config = dict(
    n_mels=80,
    kernel_size=5,
    beta2=0.999,
    max_grad_norm=1.0,
    max_steps=40000,
)
Rows from block 6, named by matrix and row number. Each number is 500 + 50 x the weight over its row's rms, rounded and kept within 0 to 999. All counts start at 0. Numbers have three digits each. After the name is the row's rms in percent of the matrix's.
# conv: width-5 conv (model.blocks.6.conv.weight, 128x128x5, standardized in use), inputs 88-95, a 5 kernel for each
conv.0 102:526497480505521533524535570600502493485488493603568542536541507503470456484496504509480449503513516479466423421460517536
conv.1 103:483481478479475568543541552557483461455500526554528521551626527511519520524493518536590603483466417375361452484515564612
conv.2 100:392375380419438517506503468431450473524550574476453433420407448451481465435380409429457447412446489493501473468432378347
conv.3 099:533510502491505466468459455466484488471476502414444474458448573536532538539476505506507519599565551508494470442469484489
conv.4 100:470453443448424576560529494478543559540504452494534531542564505486493501518454453449411418439466472480474429433454481487
conv.5 102:529526503483490648627623605600461480518497471513497526547571542479471485480445478480496460503494479494527479483495506533
conv.6 096:543551537533544461468478476481532544543546535519479462470474397408437482463507520526508532583553520484421495493486418353
conv.7 100:453467488512533552553577589596518550576607602399443467477472484473469479505461497507512531523530535553550560544510509505
conv.8 100:420438469511515590574576585572534516506494505597569545547573444463503541585490506493492522394413437420400544533524505566
conv.9 102:579523471456479528553605621637586554526509492431483534559535435458500526552566558558545503442450465483518517500479471474
conv.10 106:502516563564550480493510499473444467497537557446450453430421574569543506476587549548539534558532517523540518510518511476
conv.11 100:537522507495517535475483509571500546591611624360440447439423488505499517543419470485488455484506514497465440414417429409
conv.12 094:464486511516515559586574585544491512538554568463470485472452545548531534565441454508527501452461469471504487480498518566
conv.13 101:547539518488512507535537537531470453477481442613606580553559666602558518549496498506521549470475450448455441459508547550
conv.14 099:488504515560601545519507525536546540534528542492503501502480391401444450431573540538539548501512525505488554549549551532
conv.15 098:397448496483412354414469460427417487533561551528521505464487417425461477472467504489463422506490533550558522541542566568
conv.16 102:295381416452433509546536502436458508528515520513528507455410473495474488524552550549552532516497469456500481492498479487
conv.17 100:419479512558599458486528587611438437413381365494512513525524541547529524544530564560567552542557533505497490506513520569
conv.18 099:634567534506467547543558567580649590570566586438479519521504477475496518512557515502520531521478501518510529517513428391
conv.19 102:433464466479488585578584580541529551570570547567541542558559558516494479449473502521508466528489422423438528475441432429
conv.20 102:456462494486496522556562575581498496478457448546535542559570451482464474455511521540511471573582544522488435504520516515
conv.21 100:544555556553541524508464429414543540521531542413437467469466555555537491469514479429381347522533537520519397452509552576
conv.22 100:467483471445463607578586570557511538513490471525515518518493576546546575614509470488542609464509519498482519504505522512
conv.23 104:508518527542549546510525550579461498541548546480495504455404414414449437417540549571574588515489483463467580543534530503
conv.24 101:453502509473459627624633660703473478462476526567545508490505486505532527506519523527509536518520521526502527504503493514
conv.25 104:572526489499522582580563568596392410455482511550508500501485540541527539551515534523522519552519506504521489494480486492
conv.26 103:473491515511546538555563544548447447462472468434451463458468502508532566582513509481458469528498466477471405444479511560
conv.27 103:502493502518525651635626597589452502550544512554540514516476437434431392406516498487508542432440452453455643560525512503
conv.28 102:485511521541543594586548546540542553520487495422430442437426623567488439440486477482467480608575553559579549555502428398
conv.29 101:577542551580577521514515559597574562544548545477502498481502459486491488480407389332302356506500488505537589587571546529
conv.30 097:431457469469447443489546589602665627578567595509502488470429404407411473531452421423407374606567552550531402426491494472
conv.31 097:577528483439427523503493495495470480484479487479489497510514544569566604637514513504516547569577556540539534534513473442
conv.32 098:576533517550546457456449443406524530495476459526522537574586514510496461483537561546517513575572557539513599581533517513
conv.33 099:487506494454450564544527500482496524568565536532491448447519534523533532540460481533549545418440469447418586566558577606
conv.34 104:461432414433450580543511504563436446460465474536505512535548538502475509547542504494536575486454451469497487488503501474
conv.35 097:403432477510535579583591597587528530509490470482482453430345454451458464459493500499501482497495521537510457415425447463
conv.36 096:478478500496483492465455471508488500518530570487478467492501474471481484494554556544532543467480502470452473429388405427
conv.37 094:392413468495501546527541579590608605589577588552544542512454588575581572584548559551533502502503521556550618558507442425
conv.38 094:451452447407379506500520537517526520485450438488477473496527543505473472496438445452450465597611569518497444422409443499
conv.39 096:485499475427431593575565598614615569536518509539531535515465560556541530515538556585592591442450489535538519503506530570
conv.40 100:449500551554566491468458458458517524509532556507486467469476557585577542523516556588555458610607586574561482488488511530
conv.41 103:295348393446517551550544537533509492469499504506477475502513537508438413439490467444465484539482448456472547528519477458
conv.42 095:537467410372371532483448449491534528516551584501529536564605552503460473455514513496508498536545570595583490479463435474
conv.43 101:510462370341360487497472475522467463476520577427457467466491437481508525594532506478462421566562559543516418450476498512
conv.44 099:541521501494518492486488501513474519545555540451486502521531480483531549556535552553511477490538565548529474506541577618
conv.45 097:416448467505549581611628653646493514552566568476473472475445332389446495530430417368369347493488507509506457495521529496
conv.46 099:453422425440433568580584563539545557560573581505517535568599381375363356364510486477471458564551551564582425455455462487
conv.47 092:494507507513524536534514531579509483487497498527514511564613532547528481440459489517508495532547561575605553528518519527
conv.48 101:449474513527551488504481495537446471477467405595583543523529560528492485509483481457474519453498518508472530488473451443
conv.49 100:496510541525519518540551584604566569577562569578554508449409498508498499519567502479478488519519496483505473485476484493
conv.50 097:460497499481486529553563554550552517500458405487510531527542549544565585583426448477521543496459459465495538507498516522
conv.51 099:479482466455450585607595568553466485488510533626608590584638457509487424383480491492498530445444475504481455463469477477
conv.52 100:511497492478495475512567590638541504474473484530505468459490420454488507512506495489489459547555553544540458477478486499
conv.53 097:471446458489501455438405431450508524530513527511543559559556552541544525522535535503511533532545546558567532522518532546
conv.54 089:426476493522554540506484431408516504501488456482506515500517412423435445447574544523501498499541566578606512490493519513
conv.55 096:580541537534549518499496518558592551498444378466492499515520480495484477472566559520475448554555551546538522534536508480
conv.56 099:608534467427451457461481490496543567546510473379428486479425437417449471492486500495470429430448465472447583541500473464
conv.57 099:491468470454451599615604576594498516531504488521560567549521406462464455416510563567545504543539496460459511533500460412
conv.58 099:596589561514488484492508512492475464450451477440453470516534482483449430421486491524569564656585556543528500485489466495
conv.59 103:541509497496522474512531548575545533527509524444462471491539560569543519525458475493522525465450441447414427448458422391
conv.60 098:585597573514467553558545531509460464459441417475448466489511553532514515513446431445441449497531565596603380405422427453
conv.61 101:478503523509501621613587552494571576556548591620598573562539504491481465439492493476480506596551519517507548510495501477
conv.62 095:421444456477478526551549550555514520520521498486507505479493556555535521538478473472492517499496495515515497492493481465
conv.63 089:493483475466463423476527547555513545583605599569563549534582567570551570579525516529543552564566576572583464475476472486
conv.64 099:472477503517544554532493495503561554547553557516517518530532547522510526530531508474462459559548524521503320321325334362
conv.65 102:424421464458453554533523551601493495502508483438465487498487575570552532488469470500514550480503507519543439462496514531
conv.66 100:432467451423416412460485492479584607597601601509526529509496411379386417435519525536545550444457447436439591603574568555
conv.67 106:419417443451473634643609583616490493542570558535562514509492620566548520478518517525520507506538563532478546520501499476
conv.68 101:467501532519499558583619615582566570575547516551538510458414510515502516519519505494498455455494514485461389460481513539
conv.69 102:536520513521539484514535529561540543533502482547519499500502543529525548549528496451442485507528542525514504528563544543
conv.70 101:505512507522546553561579595601519515509493485439469483468460562528509484459490484515533528520544541528501478480479449455
conv.71 100:550543536540546536568584577574616593560516483320357390407414498467473484523557529495475459580564563565535474528543519501
conv.72 101:521515498475447563572551509469467519533567622555571590584600474479493500487456492505514538349391402387399449426393353362
conv.73 102:457481497493497520509522563586573518482484517509513498492485502497506495507523507508484474552515482463482438455500539576
conv.74 097:495483480488499618585545524521562534538543530416422459493534599598566540493451463466457427508529539546569524524516544538
conv.75 102:463443483510499495490497522555567530504484505512511545564594472466485456408547545526530540439471493489485342349353341297
conv.76 094:569552535529540584588537509501411420433452451493478462472496430432428420433491486472471482497489490479475478421387378418
conv.77 099:516503496507516573582577566555521534543550577452467489503534564563559588610528514489467468535539546567579415449459466514
conv.78 099:464459455493528483495522534529562550521519510447441462504531462512537510446414439501538528550533530486439535537536537527
conv.79 093:523527557574564444469507504479412391376384417599600574541536595546542562557515483468475507466490504516550464480492474466
conv.80 101:487512482471488546533526543547423492523537551535548561589596520506487454430497528526473420406445471503525575544497467421
conv.81 103:386426415386389631612579511481521532518533564624609614627668574605596603641591528506519507481454428408364492493509502476
conv.82 103:456479481497509491508514509483625604573568588474505503513523480542573573509424407409443469561545521520530501511541586577
conv.83 102:430500516519495524511514543584516528548541538465476483468464545516506505484547505472466506524482476472458502474468470496
conv.84 101:634581537562612618566535548567553538493437375549550546559556538509519510458520491487467436484469453442447465466474502532
conv.85 101:574493456446446608567549565584464486512478477472471464442410524536529512522521520531556556500519536553565451471438419440
conv.86 101:434425422455488581555579566510499492489527546489510513515506611570559529499543519512504472500496497516510517509491445439
conv.87 103:498527600605568609607581573592480491502503516479519539530503510496466452469476446442470471493497493508514535520507510493
conv.88 100:539531499493500622586565553533568582585565540414438407396386501467452449442466478483475458510506490474478502459455501556
conv.89 098:476505538532517567564569555543523522503462461547545528530554539509493505524542544544540568474491487516526534541555585600
conv.90 101:436479470472439561566544531542562572576598634475454456459445470425453505530547535551581624546567587557537618594554525520
conv.91 099:470468481505531560562550534477552562544527490393452447433397437438451475496498528548568572598581550531504455455445439447
conv.92 105:429488503501493624622630609537575553566599646572565530519540538538543559559497503474479479488513539561568366408445411389
conv.93 102:493491506506479489563592587578558553519509522527525490479457504501508514538425479507523522526492479462435427415377377340
conv.94 101:573555525499489353427459454451555550533501500447463470459437542559572569548404430455494535474468441403387516475455493518
conv.95 097:517486475465440467428424423441460494509520528512495454467508453477524523509405400411466517534510549530516517520507534535
conv.96 099:525508500528583584576573592632534558569572584488458465480442457470444413418513525522534547485473468454442489472455429433
conv.97 100:587566570555539564539513517542466488526542534464485465425425424462484513541538514497487483571561571589618489487497494516
conv.98 099:524514489476471508480482465450516506515541589448451442436435512504497501542580551531525512542561544534544531530514500468
conv.99 097:567541479433470496476487503520442463498515530423449467457460589573557586569451449473471442519520485474468449450483492479
conv.100 097:562551551548549544553554539506422419428450470464477463433399410420427396382491474465480498425391393377390537523499515536
conv.101 104:485477481463441476507539549545564547516488474536525527490462465467476481474555516495494480467480474460453468475499520532
conv.102 101:477412419387316596553520473462544515499490454510510496489468486489474484516349396420440455473488494518505526525522519531
conv.103 106:502466454485522528484466453481453457474492516602545513520513546555546530519480516534533529487491502510537588566535529535
conv.104 098:439457465482516513546580574530572574585556514371427470502484427455451441472529495498503535516485489491443536516505496490
conv.105 101:458484490485521616614582554526515527512493489535526541524507533473446459469531509497500515532521505533562595526494460439
conv.106 098:529531536542550480532547578603551557569560569481508518524534486508512529512490505519477438501507530553572481500529543526
conv.107 101:562533513520536637583545505530567537505467468511471447433395536542532504494463463470459485449464462448431607542505464450
conv.108 104:512506540513486499482527537541445446481520528538549562533514505533549533508480458426429449381445489506555440431430437465
conv.109 103:474490491483466421445445498574454430462501500591568545581601280386464513542470444436458478460475444419411396409444471496
conv.110 105:543494453470495457475513531521507543551530506545522519521523569536540537543538513503506446514492497506509464484490493521
conv.111 104:506502497501510606604605613587467483466459457573541511482407398402494525473566567551546552564566542506497478515503506516
conv.112 104:532507512509493562513467466508449468485537584494476473472473479495512521519424467490486502449493543563532472489499485471
conv.113 104:423469485473468555568550516517576523525542556512497513514511557521477529557489482496507543521491463483480536535524501478
conv.114 103:490496531587640573549536540515419472459467468547494454448399594539515483473476460460435410458470485487455517515515500452
conv.115 100:601579554521489616592581547556384423478536570556530520527542481490486454448525532502468445558584595563538606552534546546
conv.116 100:512523484442437652665670661649531546545512480474492492495500510509526564596438435448472488555516516510535423428456495464
conv.117 099:435440435422406558579584580576438469453413374466503540538493560538537535550491473443409375414401393389400487487479456432
conv.118 101:616561539544572534543562562573566550562557546523518537561583535528550546580557514485477497548543530528568502527550552575
conv.119 101:483498519528536497534559591613462456476494523531535515496494426436419462509431419396383386472497520515498557552559550536
conv.120 094:618597551540541570578574540521562556543527519479486495501492590582555554544550537530520508483488492492508516507515557593
conv.121 100:512501476483547567547554588593572545511489455499493458443458476474453434436488474483470471513524536544530506459457457467
conv.122 103:582560516485440424429436430435509497480480458510486483508546416431457465434430436468488484485477493482464519509468414415
conv.123 100:577590571535518720675647661688493505521508530533532522480498558512494491501456463485499510514514500515539528507488472460
conv.124 098:545539526522552574596587579567566540513520525453462502521506518476467528572506512536569606515500471448377529524501479456
conv.125 102:426448477469463585560539552541446492526580621438447465486470469483463481494532510516558613473491553601603557525497474491
conv.126 103:514514533536512560583602569492481491486511523451461497531560535531548567574473476486501517430487524542563529532537543497
conv.127 101:613569515496516548537512497467469496514514489525489442444453545571580553566550540512495480396434466474451497475473513557